Rows from block 5, named by matrix and row number. Rows with one number belong to one neuron. Each number is 50 + 15 x the weight over its row's rms, rounded and kept within 0 to 99. All counts start at 0. After the name is the row's rms in percent of the matrix's.
# gate: MLP gate (model.blocks.5.mlp.gate.weight, 512x128), inputs 0-63
# fc1: MLP up (model.blocks.5.mlp.fc1.weight, 512x128), inputs 0-63
# fc2: MLP down (model.blocks.5.mlp.fc2.weight, 128x512, transposed), outputs 0-63
gate.43 100:43 32 67 46 56 39 24 55 54 32 31 42 69 81 39 65 35 35 43 55 58 52 60 29 70 52 55 33 56 26 46 72 51 61 67 28 68 53 57 45 40 66 47 33 52 54 48 64 27 57 84 57 50 64 54 62 24 46 81 50 23 32 43 58
gate.44 104:58 48 49 51 62 39 51 39 61 55 33 51 24 61 31 31 43 54 49 58 50 42 72 48 43 51 50 50 33 82 33 66 81 31 51 67 43 65 44 78 48 53 42 57 54 41 61 49 44 30 76 51 67 32 42 61 55 59 43 05 50 46 54 66
gate.45 106:48 41 27 47 24 64 42 43 40 43 41 49 38 24 35 42 60 59 28 49 54 37 23 67 64 99 39 45 43 40 63 78 67 23 62 41 55 72 66 73 49 53 60 64 68 60 44 34 64 60 28 43 75 40 56 70 28 43 30 26 46 63 62 51
gate.46 111:70 49 57 81 58 52 80 79 23 65 39 59 55 55 43 32 50 47 46 58 54 45 44 58 55 74 68 54 68 49 95 29 58 65 40 46 30 29 63 34 29 43 55 14 58 51 58 33 46 31 61 49 41 37 39 68 55 37 45 60 36 61 32 42
gate.47 082:62 19 54 55 40 65 67 50 35 59 54 26 68 36 50 60 50 45 56 63 67 56 58 47 99 81 65 66 47 35 60 58 42 62 55 24 66 66 36 50 63 33 65 53 57 35 41 35 44 57 38 56 60 59 49 31 17 55 54 27 73 68 32 77
gate.48 117:26 40 61 69 91 54 39 62 44 33 81 56 30 55 15 30 14 52 73 67 30 50 59 75 50 41 45 54 72 61 63 49 30 38 64 67 20 61 45 39 52 48 55 66 55 40 78 30 37 42 66 32 46 63 31 61 52 63 73 37 68 53 54 45
gate.49 098:62 44 59 64 50 30 37 51 49 48 31 51 59 37 69 31 57 41 37 37 34 49 25 59 65 55 58 57 73 40 73 40 66 83 72 58 83 35 54 69 66 46 65 32 37 57 38 58 58 70 65 57 60 52 21 62 42 32 81 48 52 72 54 54
gate.50 102:80 51 53 45 30 49 45 70 55 48 52 58 59 55 46 56 49 72 26 35 49 67 47 41 43 54 54 48 51 44 35 72 72 42 51 25 59 44 32 66 38 57 87 40 47 76 17 68 73 69 05 39 50 65 42 39 58 51 28 40 38 44 55 67
gate.52 114:77 57 55 44 46 41 69 35 56 56 43 69 61 57 50 39 57 48 66 65 54 27 44 32 42 34 44 64 60 29 14 52 49 26 76 68 47 53 45 23 47 48 40 53 42 33 39 50 56 64 48 47 58 64 53 51 48 74 72 38 20 60 52 22
gate.53 097:50 55 27 56 78 36 63 57 48 36 12 73 42 67 26 45 54 43 84 30 42 39 60 41 23 30 58 56 48 48 52 40 63 25 59 63 33 38 71 56 52 47 48 69 45 51 53 50 49 57 52 59 16 37 46 56 21 65 54 43 42 26 63 52
gate.54 083:38 42 57 35 31 28 72 41 70 48 43 63 49 66 68 57 65 63 68 38 39 74 63 62 46 57 84 67 45 34 50 68 43 45 69 87 41 32 49 34 42 78 46 60 24 48 48 43 28 47 31 38 47 48 55 54 60 58 72 36 36 38 51 37
gate.55 110:76 51 40 73 65 62 51 40 44 43 36 55 35 73 54 38 39 60 57 52 73 38 43 66 74 34 30 42 17 48 84 74 67 61 41 73 67 59 36 54 35 49 66 20 59 64 61 52 34 64 34 53 47 39 38 70 40 50 70 43 41 46 57 56
gate.56 111:65 27 67 57 63 34 66 58 35 23 18 42 66 59 55 31 45 43 58 35 42 62 37 56 64 37 50 41 72 44 54 65 60 44 36 32 56 70 63 45 55 62 49 28 47 60 60 58 64 62 52 40 40 59 66 73 47 32 41 46 67 57 30 57
gate.57 108:46 67 27 31 05 62 43 27 92 43 37 56 55 58 37 42 24 31 50 71 65 45 56 55 53 53 53 41 46 55 68 54 46 50 49 66 60 81 30 78 55 53 43 54 55 40 59 69 66 69 52 29 46 51 30 48 59 46 47 52 53 48 77 48
gate.59 091:52 52 53 61 62 37 31 60 65 54 37 32 43 49 48 26 33 57 20 50 45 45 46 39 62 28 61 39 25 60 22 69 27 57 56 82 40 46 44 39 50 49 31 51 71 43 53 51 38 37 37 60 53 27 57 60 22 41 59 50 75 62 20 27
gate.60 116:72 29 52 21 35 67 79 52 57 45 42 28 52 69 55 54 40 71 61 40 44 46 33 64 69 54 56 07 38 39 68 50 36 44 52 42 58 54 31 41 19 51 47 26 53 67 44 91 44 44 21 73 50 56 68 39 55 51 52 31 50 59 13 32
gate.61 118:50 64 49 38 27 42 41 35 55 34 50 81 33 59 51 64 54 38 20 16 52 25 55 41 58 55 71 35 32 65 85 64 50 54 32 45 88 68 56 55 62 40 55 44 42 90 50 44 52 43 22 47 57 69 46 59 32 65 20 42 15 48 76 65
gate.62 095:83 68 31 55 73 55 37 30 33 30 33 50 31 57 61 19 44 49 61 41 52 37 52 56 55 34 44 32 14 59 61 66 71 75 42 53 63 66 58 52 66 60 08 37 26 55 84 39 33 54 50 61 68 28 73 66 40 34 43 37 47 25 65 37
gate.63 113:73 38 55 29 43 47 33 56 29 49 39 75 54 62 26 46 55 43 72 51 47 49 65 76 62 34 54 42 50 25 34 79 50 22 41 51 10 28 57 19 43 77 28 39 55 44 83 40 59 50 41 23 54 59 43 76 55 49 45 67 53 28 64 60
gate.64 091:30 47 59 52 33 57 57 47 35 58 50 55 17 18 79 54 69 31 41 42 64 56 43 75 76 70 67 56 59 53 63 50 48 60 77 41 59 60 47 56 47 45 48 58 43 28 47 52 62 56 44 66 43 32 37 39 75 22 13 57 52 73 58 05
gate.65 105:47 42 50 41 34 25 33 41 76 59 56 63 23 83 84 46 57 54 50 20 17 46 58 35 56 51 65 73 60 79 61 82 64 46 29 49 54 69 33 69 32 62 52 34 75 54 33 59 41 47 28 72 54 40 65 50 32 44 33 64 63 55 66 39
gate.66 108:43 30 56 83 64 48 41 49 64 47 59 52 51 37 37 34 46 46 36 41 60 54 50 51 61 22 67 58 27 59 48 52 64 48 66 65 43 28 53 38 68 55 62 83 23 52 45 36 55 57 50 37 41 53 56 36 52 56 65 40 19 52 69 81
gate.67 071:63 60 35 38 61 37 55 59 39 46 19 31 36 41 51 33 56 57 57 51 59 38 52 61 53 50 67 39 58 67 60 34 81 57 78 60 39 32 75 70 55 42 52 53 52 68 48 44 48 37 28 36 66 65 44 69 40 40 47 40 38 28 37 65
gate.68 091:50 37 38 44 08 54 42 53 64 47 78 57 45 53 39 14 46 62 53 58 66 41 34 75 37 53 33 60 45 54 48 51 74 49 40 79 52 63 55 63 46 52 50 47 60 48 33 68 60 69 69 36 83 63 38 50 51 56 45 46 50 29 72 67
gate.69 068:31 52 56 44 51 49 71 38 49 46 47 57 64 36 33 53 46 52 53 43 47 21 63 55 22 37 57 54 57 55 43 63 47 50 56 41 41 46 65 57 29 44 64 70 73 53 37 46 59 57 18 32 69 34 02 49 56 56 29 72 40 53 46 32
gate.70 101:70 41 39 42 02 43 26 40 64 38 47 39 46 61 75 46 29 60 45 73 74 47 74 65 51 52 73 43 52 66 33 45 62 34 49 70 31 56 30 62 35 63 47 77 76 39 50 53 47 60 50 55 34 33 28 47 34 51 34 64 49 26 33 57
gate.71 097:60 24 46 43 36 54 54 72 55 40 42 68 16 60 44 52 58 32 36 53 48 52 21 76 37 55 35 33 24 44 58 68 83 86 68 54 50 48 66 44 53 30 64 35 55 32 36 51 41 50 62 68 67 55 19 42 34 55 62 44 46 56 81 14
gate.73 107:60 45 41 51 44 34 47 50 59 68 48 60 23 35 80 48 50 47 36 54 50 53 60 79 51 63 56 54 55 52 71 56 66 52 55 62 59 59 41 47 44 72 51 46 45 32 56 60 77 63 66 82 59 28 25 45 57 21 55 42 24 51 61 31
gate.74 085:47 33 47 25 39 20 46 48 53 58 64 54 62 56 59 21 35 45 62 85 57 53 40 60 34 71 53 37 43 72 41 28 54 34 57 72 44 81 54 57 23 68 36 82 41 50 57 54 47 64 73 40 51 45 36 46 73 92 46 74 70 44 68 51
gate.75 088:33 02 63 51 47 65 44 69 28 33 48 61 55 22 53 70 33 63 53 32 76 53 44 62 38 42 65 55 49 64 66 61 36 42 53 38 44 56 61 41 26 56 58 74 44 76 67 58 46 68 56 54 28 48 59 44 35 57 45 47 30 40 10 50
gate.76 106:52 34 48 56 70 46 76 51 38 71 50 34 41 36 47 48 42 60 37 43 39 56 61 69 52 65 67 59 35 57 53 26 58 51 53 64 84 65 59 35 51 59 45 23 49 42 11 44 42 60 42 44 54 50 56 55 45 67 54 29 79 67 70 62
gate.77 101:55 24 70 60 62 32 44 25 52 42 57 55 37 47 38 54 38 50 59 74 16 47 50 61 61 44 44 55 62 65 39 28 40 55 55 56 32 62 75 36 61 46 79 45 49 30 56 56 33 41 35 66 38 53 46 35 31 36 67 54 36 29 54 57
gate.78 109:49 68 48 37 47 31 30 50 45 31 66 40 50 59 68 45 68 54 51 62 43 28 47 36 69 46 53 70 48 58 61 22 58 54 80 43 49 62 49 50 53 82 77 29 54 70 41 45 53 49 67 68 43 42 27 38 44 56 69 49 30 67 39 35
gate.79 093:59 51 60 52 12 47 52 42 50 65 33 47 48 22 58 61 44 57 26 38 79 55 45 45 42 55 76 64 52 59 56 56 61 47 27 32 60 59 27 26 30 53 41 28 49 79 39 80 67 56 41 37 83 36 47 31 58 60 51 31 48 62 29 43
gate.80 099:35 38 45 32 72 41 60 17 60 53 71 49 22 44 43 30 68 38 36 65 38 40 61 52 57 68 43 39 44 52 64 66 30 66 35 32 58 83 57 37 65 50 70 26 37 20 52 14 53 59 59 50 47 35 49 64 64 47 72 77 39 65 38 52
fc1.43 087:47 73 63 48 50 63 63 54 62 25 37 36 24 36 24 10 57 46 56 43 66 21 58 57 29 51 68 54 63 63 43 44 52 43 21 40 48 60 43 74 42 40 66 42 50 38 38 15 44 49 39 50 29 42 60 49 84 62 21 24 70 52 74 63
fc1.44 103:35 67 47 49 19 63 42 18 21 60 50 44 61 50 41 79 25 59 56 53 24 63 28 28 33 52 29 45 47 34 35 53 43 54 34 55 44 50 77 37 55 48 64 42 69 60 34 53 37 63 69 64 49 68 79 47 59 58 72 54 55 51 30 51
fc1.45 101:46 76 44 85 51 32 30 67 42 33 35 38 50 52 58 49 51 53 34 26 24 40 18 39 73 50 24 51 34 71 52 47 73 50 49 57 72 54 58 53 48 59 38 41 47 58 57 47 22 70 31 42 45 74 74 86 43 53 79 34 54 71 69 71
fc1.46 099:64 59 18 60 68 42 69 53 24 57 32 53 65 57 62 34 41 46 72 49 52 56 37 61 52 98 61 49 80 61 52 40 49 72 31 49 38 56 47 42 33 52 73 44 33 39 52 58 41 36 56 19 27 66 59 56 74 65 60 57 33 47 39 51
fc1.47 071:52 35 21 45 58 48 46 33 62 00 54 50 39 64 44 45 48 46 51 56 46 41 53 59 20 38 41 66 38 70 45 68 61 54 68 35 27 39 55 30 48 56 55 56 45 73 74 36 55 45 34 38 21 38 48 45 71 41 38 44 35 27 47 52
fc1.48 116:60 53 69 63 53 21 34 34 62 25 55 40 50 59 25 30 28 67 58 74 40 82 55 39 41 31 52 63 22 45 50 86 41 68 20 58 31 34 53 38 24 57 37 63 51 42 59 39 66 50 59 58 48 40 64 78 61 40 64 48 56 33 71 21
fc1.49 091:61 44 34 70 48 66 64 52 23 46 52 54 10 31 57 24 60 56 40 39 32 47 25 87 39 81 45 50 56 44 55 58 60 79 50 43 66 50 44 71 39 47 56 57 27 48 57 43 71 57 65 56 36 46 36 38 34 57 68 56 60 59 48 54
fc1.50 094:76 46 53 52 17 44 54 40 56 47 49 23 39 49 50 43 49 70 27 34 70 79 47 44 79 34 44 78 62 51 62 79 39 66 25 51 73 62 27 45 90 62 52 75 66 70 28 43 72 46 46 46 40 63 81 50 59 37 33 50 53 40 65 60
fc1.52 105:70 58 42 59 50 60 60 37 50 23 52 45 37 28 61 59 52 45 66 42 66 31 66 74 48 42 46 43 41 38 31 70 36 55 47 25 53 38 39 47 50 46 31 66 49 44 64 65 30 69 32 47 92 61 40 34 42 55 35 36 55 39 39 32
fc1.53 094:18 46 71 58 55 46 56 80 64 42 41 59 50 72 62 37 65 59 52 32 48 29 58 50 48 48 59 51 63 34 23 34 18 35 56 71 30 50 47 47 46 40 57 42 41 53 64 57 91 37 28 50 34 41 50 55 66 50 58 24 31 58 17 68
fc1.54 105:56 26 57 53 44 44 41 68 68 52 62 69 41 61 99 51 70 67 53 58 50 70 38 62 44 55 49 66 48 50 71 53 50 33 62 65 53 56 65 33 28 70 45 83 25 61 50 64 54 50 65 43 56 60 53 42 41 71 67 30 52 47 38 50
fc1.55 121:28 59 23 72 22 37 46 69 29 60 45 55 49 43 47 72 68 41 33 71 62 64 45 56 51 54 42 67 35 56 69 57 71 71 57 42 56 74 80 58 77 37 48 72 36 72 50 12 35 46 62 47 60 16 32 33 48 53 45 50 41 44 64 37
fc1.56 120:42 74 62 84 46 87 53 31 52 59 76 50 20 47 39 51 58 22 46 35 49 34 53 51 55 46 74 53 49 33 60 68 60 56 50 53 62 54 42 62 55 21 64 62 22 42 41 27 81 54 45 62 59 73 76 61 55 30 51 37 38 78 38 54
fc1.57 119:37 63 47 49 59 54 88 37 85 46 26 66 55 44 50 55 56 49 42 40 38 35 62 35 54 56 42 45 64 12 45 38 26 75 67 26 49 66 29 51 50 68 69 38 65 34 26 38 62 51 46 42 39 47 38 16 47 39 66 39 73 44 34 61
fc1.59 074:44 23 48 34 40 54 47 54 32 45 30 80 92 31 26 53 10 45 77 67 90 55 55 58 40 62 65 41 75 47 67 58 65 51 64 29 83 49 59 70 52 63 67 44 34 49 60 63 73 45 51 61 36 58 33 33 55 33 57 38 46 21 49 58
fc1.60 101:40 73 68 51 55 64 43 27 62 60 53 45 55 36 37 45 32 44 63 39 61 29 53 70 35 81 43 40 29 51 46 60 78 16 60 56 53 54 42 64 40 52 35 44 40 70 72 53 41 55 92 30 93 49 46 34 62 70 31 71 68 44 42 80
fc1.61 109:08 46 62 65 49 52 44 53 53 46 59 40 58 22 60 59 29 63 39 27 73 60 53 59 69 51 34 67 31 64 33 45 81 63 52 66 62 59 45 64 47 53 60 62 58 54 38 52 33 55 30 54 46 33 58 49 50 34 69 47 40 69 31 62
fc1.62 092:83 73 52 46 52 51 35 44 49 40 61 23 75 57 62 27 41 52 34 79 53 42 60 47 72 46 44 70 53 58 56 59 34 27 49 66 49 17 47 59 40 48 48 43 51 40 38 80 62 43 44 66 56 68 76 25 62 30 19 37 64 58 40 57
fc1.63 127:32 53 54 37 54 49 46 29 36 54 16 33 77 57 62 60 31 54 30 65 69 33 46 53 46 81 49 45 50 64 40 27 17 54 52 52 59 67 57 55 53 31 72 59 45 86 41 51 67 49 28 60 65 46 36 49 51 31 36 45 25 52 25 46
fc1.64 093:60 44 41 45 39 27 81 31 36 58 36 50 32 45 86 58 62 39 48 13 45 60 51 58 73 61 55 36 43 42 69 49 61 42 36 68 75 48 41 48 25 66 51 55 49 45 66 79 28 62 67 57 39 40 47 34 47 50 53 60 38 43 52 39
fc1.65 109:54 27 48 44 63 50 41 19 30 43 72 62 05 53 34 43 65 57 53 66 67 73 60 41 18 85 79 42 83 41 54 48 49 59 33 47 53 49 41 57 49 49 48 52 42 49 49 56 47 39 54 68 49 70 63 45 31 56 30 55 50 61 48 55
fc1.66 105:46 47 50 73 56 66 29 26 48 40 77 49 43 30 07 58 69 38 78 23 58 59 12 29 68 41 68 64 22 30 28 43 51 67 50 60 61 59 57 79 51 47 59 66 38 67 54 71 51 55 42 66 66 48 73 56 36 46 11 42 37 41 54 54
fc1.67 082:38 52 53 40 04 37 45 65 70 28 41 58 56 67 41 57 18 41 63 75 49 62 66 71 41 40 56 36 40 43 45 31 51 86 49 46 46 34 65 52 51 52 48 46 43 48 46 77 20 78 54 42 63 68 54 31 37 34 50 46 37 39 55 46
fc1.68 086:64 31 36 58 56 50 32 30 57 35 40 21 34 30 45 44 46 25 58 76 29 74 44 78 36 57 39 68 65 29 34 36 40 99 42 55 72 73 45 45 60 26 64 21 28 70 37 54 64 47 62 46 70 41 59 44 63 58 67 57 49 49 17 39
fc1.69 070:49 58 63 45 75 57 46 52 78 51 69 43 38 80 53 56 47 21 78 60 63 50 68 58 71 46 66 38 63 34 33 69 69 54 53 55 48 08 52 45 25 52 42 23 50 50 63 37 49 34 57 56 45 60 52 36 38 54 49 35 69 60 35 64
fc1.70 098:67 67 61 24 49 48 59 62 65 32 67 42 45 49 21 46 65 42 29 36 45 26 60 23 32 45 58 66 48 51 68 32 57 59 55 38 42 46 66 70 51 38 10 29 64 67 53 40 41 67 48 55 39 51 57 29 75 54 57 45 27 37 60 55
fc1.71 100:54 40 59 69 51 74 53 56 72 36 64 43 56 66 42 63 58 39 53 63 58 46 50 92 56 53 48 53 25 59 57 78 56 71 49 47 60 61 49 58 18 29 60 37 30 72 53 35 60 67 47 26 31 50 36 52 67 94 45 40 40 30 42 74
fc1.73 112:35 53 09 53 75 46 50 56 67 32 46 45 40 62 54 25 53 47 61 51 48 43 20 52 58 78 29 18 68 62 55 57 30 48 80 45 61 41 89 75 44 42 67 28 37 47 34 64 41 44 26 41 46 54 82 53 60 54 53 57 26 53 54 42
fc1.74 089:53 59 59 55 59 65 62 61 45 32 26 65 50 61 42 46 37 52 41 49 66 56 65 61 69 68 41 51 31 74 49 58 63 46 29 69 68 36 63 21 60 62 29 38 64 45 57 45 22 72 68 48 44 80 38 45 53 25 29 67 70 62 72 30
fc1.75 091:69 08 55 16 36 39 61 33 42 65 61 44 50 27 39 70 60 52 57 31 39 50 75 58 32 72 53 85 43 44 50 46 35 55 42 14 40 59 22 59 56 22 56 72 63 53 38 55 47 54 34 36 59 53 61 67 67 31 59 36 55 58 22 26
fc1.76 098:71 48 51 31 39 22 52 37 40 38 61 54 41 73 25 34 52 47 72 56 71 85 62 42 45 54 37 45 66 45 61 47 52 74 13 64 29 64 54 54 18 33 59 41 63 57 67 69 34 63 38 34 39 45 51 58 49 29 12 49 60 51 56 64
fc1.77 110:47 32 71 44 54 61 51 44 73 45 56 24 32 38 32 33 67 43 35 61 51 46 51 40 58 38 65 65 47 66 64 44 29 45 55 72 36 38 60 70 42 58 62 60 52 55 59 60 56 44 69 25 35 62 52 28 49 67 45 34 20 39 30 67
fc1.78 109:66 45 25 50 29 52 44 41 47 60 14 48 39 85 46 36 29 63 48 50 51 64 57 71 47 57 45 75 17 49 30 57 30 63 39 63 61 54 48 84 48 46 66 58 59 31 28 44 54 43 34 46 20 40 45 47 55 66 34 37 41 41 61 48
fc1.79 100:70 57 56 55 53 71 29 41 41 55 30 47 54 23 37 42 41 37 53 36 59 45 31 37 70 47 68 45 37 54 70 47 39 35 59 47 66 66 57 55 60 37 59 43 26 65 71 68 72 58 71 46 30 83 44 34 61 37 53 35 38 66 55 71
fc1.80 101:49 44 78 49 37 54 58 55 28 78 23 53 62 47 54 76 39 55 59 44 58 60 40 44 61 44 65 31 61 64 51 37 55 31 40 61 30 48 57 05 33 43 45 60 51 37 85 44 43 53 39 55 48 66 55 43 32 52 56 66 49 61 48 60
fc2.43 097:79 49 46 34 26 35 54 73 67 32 25 40 32 70 38 54 37 32 68 38 41 49 60 66 50 53 43 42 51 58 49 62 52 22 41 60 58 57 38 87 51 51 26 31 62 52 86 54 65 35 43 31 33 45 57 50 45 46 30 40 58 48 54 72
fc2.44 116:37 45 67 71 52 34 57 62 73 40 52 71 26 54 40 43 43 34 45 53 61 65 49 46 71 70 55 44 58 37 45 62 27 44 69 50 55 37 14 52 50 50 72 57 59 42 51 34 43 57 38 49 37 25 58 77 55 11 30 56 36 54 28 67
fc2.45 100:56 17 89 36 63 52 63 50 65 36 65 12 51 66 47 43 65 32 70 59 64 27 75 45 47 33 62 56 33 62 61 52 31 67 30 51 47 52 49 38 47 53 43 65 46 60 62 56 70 35 37 39 37 44 82 51 85 15 26 46 37 53 45 69
fc2.46 111:50 40 46 48 57 30 42 22 61 36 41 30 68 43 60 67 39 63 62 73 40 44 38 63 39 44 53 37 26 77 31 40 65 40 41 59 64 63 30 69 49 46 44 35 29 50 64 81 41 62 62 90 74 55 73 50 33 64 53 55 48 26 49 62
fc2.47 089:61 31 47 72 35 63 53 39 40 61 59 25 58 55 44 63 41 33 80 35 69 44 49 84 77 73 58 31 58 37 69 54 63 59 38 55 94 52 61 45 57 50 37 43 30 33 32 56 45 40 32 51 50 60 59 25 29 59 61 64 52 64 27 77
fc2.48 102:40 43 27 64 63 79 52 60 35 40 50 81 65 34 44 38 34 60 79 45 68 45 59 64 62 54 22 50 57 53 56 42 53 33 63 52 24 48 71 54 65 61 39 46 14 21 65 52 32 42 52 42 38 44 26 61 43 40 49 48 31 52 54 50
fc2.49 102:38 74 37 42 51 70 71 45 26 82 72 59 58 52 51 49 68 50 59 38 30 39 69 64 56 25 41 58 43 55 33 35 53 39 51 70 14 40 49 22 55 31 48 58 56 53 36 48 50 62 46 29 32 58 49 65 54 41 42 56 69 16 49 29
fc2.50 102:48 45 82 60 75 36 44 48 58 68 34 34 49 32 43 28 40 25 38 66 65 24 22 60 61 62 61 51 36 79 57 60 33 51 55 78 37 71 70 50 38 45 27 48 66 72 71 41 44 38 75 49 57 38 42 53 39 48 65 60 52 43 29 48
fc2.52 106:41 58 45 22 64 30 39 69 35 50 73 70 54 48 57 36 43 59 31 34 45 65 75 67 25 60 44 47 58 48 60 46 60 35 35 51 47 25 49 15 68 72 49 61 53 46 71 35 54 61 87 41 48 71 44 67 64 32 51 72 46 74 50 55
fc2.53 094:40 49 67 55 46 60 54 76 42 48 71 58 40 65 57 41 44 65 63 57 54 35 43 55 41 65 56 45 52 28 32 68 59 73 33 43 58 41 41 39 44 42 24 47 25 48 55 54 66 30 49 58 48 54 57 63 76 53 57 61 52 84 29 73
fc2.54 091:72 60 55 37 64 31 47 68 22 70 77 59 37 57 51 18 50 33 52 66 54 57 39 67 47 36 32 59 40 45 59 51 42 25 66 45 63 67 60 32 54 58 55 63 65 47 47 77 57 68 53 44 19 28 41 54 26 75 70 62 56 32 88 64
fc2.55 098:69 56 57 38 39 35 26 31 51 42 54 72 55 67 47 42 51 37 59 34 34 43 65 39 68 21 53 69 39 29 33 62 77 48 74 64 20 53 56 62 74 64 19 35 81 49 26 33 42 57 52 56 77 44 37 58 70 63 51 45 48 48 73 53
fc2.56 115:71 53 23 17 41 16 42 59 63 45 33 69 33 68 54 76 46 72 33 43 27 79 58 26 50 49 35 56 17 85 59 42 42 26 33 47 56 42 57 75 63 37 51 62 59 56 42 48 33 31 56 61 61 48 52 61 59 47 46 49 49 51 44 28
fc2.57 122:71 76 64 79 49 39 42 47 20 69 41 49 37 37 63 54 40 60 47 56 43 30 44 47 67 30 70 66 59 27 48 67 67 22 61 47 55 34 48 23 73 48 48 35 46 59 65 58 16 36 66 99 43 60 83 55 38 59 64 33 08 34 54 58
fc2.59 088:55 47 66 35 46 44 42 58 62 58 49 05 58 42 37 41 52 62 42 59 53 75 29 45 69 50 60 33 26 51 59 53 47 61 32 64 49 45 40 18 53 50 28 56 76 58 32 48 40 56 38 41 68 45 66 60 63 29 20 49 68 65 52 20
fc2.60 100:76 48 47 67 46 63 64 59 66 58 15 35 43 20 39 46 39 54 41 38 50 50 34 38 51 56 50 37 50 53 48 38 20 29 54 85 66 28 40 32 31 69 52 42 44 25 55 66 56 57 29 48 45 69 60 75 41 25 52 59 37 57 47 41
fc2.61 125:70 66 64 37 51 63 61 72 69 58 61 15 44 62 52 66 54 52 33 32 63 64 41 49 95 48 57 38 48 46 63 43 44 51 50 29 51 66 49 49 44 54 58 47 53 41 78 60 39 34 39 27 43 34 54 53 59 27 50 31 31 58 49 41
fc2.62 101:86 45 49 57 75 40 50 66 44 42 53 40 37 45 56 34 53 75 49 49 38 38 34 54 29 47 52 37 67 46 35 70 34 29 38 56 40 34 31 58 20 48 65 30 29 32 35 98 53 36 24 62 43 58 46 33 53 48 48 65 46 52 60 69
fc2.63 106:29 75 63 56 42 69 23 64 45 54 57 49 46 45 59 49 80 50 52 50 58 65 46 40 44 49 53 49 75 32 31 57 39 41 52 47 40 31 38 64 28 26 47 59 47 47 26 45 58 43 27 46 37 32 62 34 66 77 41 25 95 87 50 65
fc2.64 094:66 56 77 55 21 80 36 56 31 50 70 37 54 52 55 38 47 52 52 47 50 22 65 44 34 50 63 32 95 41 37 67 38 54 48 21 49 45 45 77 51 58 40 52 33 34 58 34 73 23 41 34 46 39 71 81 63 58 61 51 28 70 45 52
fc2.65 097:47 40 45 45 31 46 43 57 42 16 37 38 70 41 25 39 59 34 39 62 41 64 56 46 61 58 22 58 54 48 43 53 54 75 61 44 52 54 76 70 73 44 46 75 45 74 46 51 64 90 77 52 34 54 24 38 65 40 62 25 45 32 74 35
fc2.66 106:67 56 63 64 69 51 48 66 56 55 37 54 28 58 33 57 53 45 56 47 66 32 20 52 57 62 46 44 73 42 45 58 21 33 43 57 53 62 42 12 49 64 39 45 65 49 45 86 40 59 52 47 26 36 52 34 37 55 50 39 48 35 63 50
fc2.67 083:56 70 63 54 08 33 56 61 65 45 30 50 70 52 33 54 67 43 50 63 26 51 31 39 37 68 58 28 63 51 32 32 48 73 59 72 49 38 39 26 51 59 52 64 53 33 43 82 70 45 45 59 61 84 46 46 36 49 54 55 69 39 58 32
fc2.68 088:68 59 53 51 58 57 69 21 86 77 45 52 50 54 30 60 25 41 33 25 73 72 44 39 55 64 52 49 45 64 59 44 26 57 42 69 59 61 62 52 31 55 74 40 50 57 25 35 51 52 43 53 41 53 64 53 34 39 74 29 33 40 52 48
fc2.69 070:81 73 48 45 64 55 31 32 69 21 38 65 59 63 61 41 25 31 65 68 30 38 56 59 80 44 59 54 40 66 75 63 40 24 57 35 38 50 03 38 44 28 74 27 61 37 57 50 70 73 43 62 43 52 54 54 45 48 56 47 47 56 62 41
fc2.70 138:65 44 24 49 39 51 41 36 27 82 48 44 69 65 88 42 34 42 83 55 38 41 50 93 55 50 65 40 35 63 33 77 60 26 54 38 64 52 43 19 57 51 64 51 28 39 36 48 59 38 44 64 50 27 55 41 27 70 41 69 28 27 32 58
fc2.71 100:65 54 71 64 20 59 40 25 67 52 52 58 57 28 56 48 34 35 78 33 66 73 55 57 40 32 60 47 41 45 28 58 52 53 41 36 36 65 25 65 56 69 51 68 47 51 42 41 39 32 48 76 48 54 66 45 40 48 49 27 30 53 57 61
fc2.73 108:56 55 67 62 65 51 45 51 52 39 59 37 65 35 66 43 37 29 52 49 71 54 60 35 40 42 54 51 66 60 85 60 80 43 58 43 58 50 40 38 30 87 42 21 54 33 79 53 56 65 34 32 21 45 56 63 52 61 62 36 31 31 49 50
fc2.74 091:49 44 27 48 59 31 33 44 74 49 63 23 34 76 59 34 18 55 63 43 49 35 48 39 28 84 51 57 37 62 33 36 37 64 37 47 63 90 45 71 51 52 75 56 70 63 45 51 40 37 77 32 65 57 44 44 37 56 65 76 55 51 63 63
fc2.75 087:53 68 18 69 27 54 66 53 63 53 62 51 09 60 73 42 35 49 59 59 47 26 36 57 41 48 56 20 50 73 34 65 69 50 58 65 58 53 52 49 51 63 53 28 54 56 49 40 44 49 59 59 66 62 47 45 50 46 18 66 59 54 57 63
fc2.76 102:72 41 66 67 63 62 66 40 33 84 54 36 36 37 47 40 76 58 48 36 50 57 40 31 44 39 57 32 65 71 38 38 28 33 52 33 45 53 43 37 42 47 59 57 60 49 31 08 48 71 23 39 61 50 32 46 22 47 40 33 60 56 51 42
fc2.77 099:47 50 69 45 28 29 56 72 36 56 73 39 48 35 32 75 68 77 47 57 43 60 49 52 22 50 57 42 61 45 33 47 53 23 37 41 31 57 55 36 62 33 43 48 54 62 41 39 34 48 53 64 50 31 35 52 42 60 52 50 58 64 46 32
fc2.78 108:26 63 43 39 70 22 33 39 32 47 22 48 70 68 64 61 58 32 61 76 55 49 58 51 51 44 49 54 40 63 30 15 41 31 65 44 43 68 63 75 24 62 65 39 52 30 67 56 25 40 46 41 67 39 29 28 60 81 53 37 45 42 66 55
fc2.79 105:34 56 65 62 41 79 40 51 64 55 06 33 34 44 47 43 58 51 43 47 61 40 66 46 47 50 71 34 53 49 55 73 38 42 60 66 47 80 37 53 34 81 27 52 51 70 48 36 56 48 50 34 64 18 29 24 59 32 55 40 52 53 67 45
fc2.80 100:64 73 53 63 68 52 56 56 51 39 33 49 53 54 58 31 57 45 21 44 16 41 60 72 34 50 61 63 32 79 26 46 42 67 31 43 58 62 28 59 76 43 83 16 67 39 59 52 56 79 49 70 28 54 82 35 54 53 40 45 36 69 45 46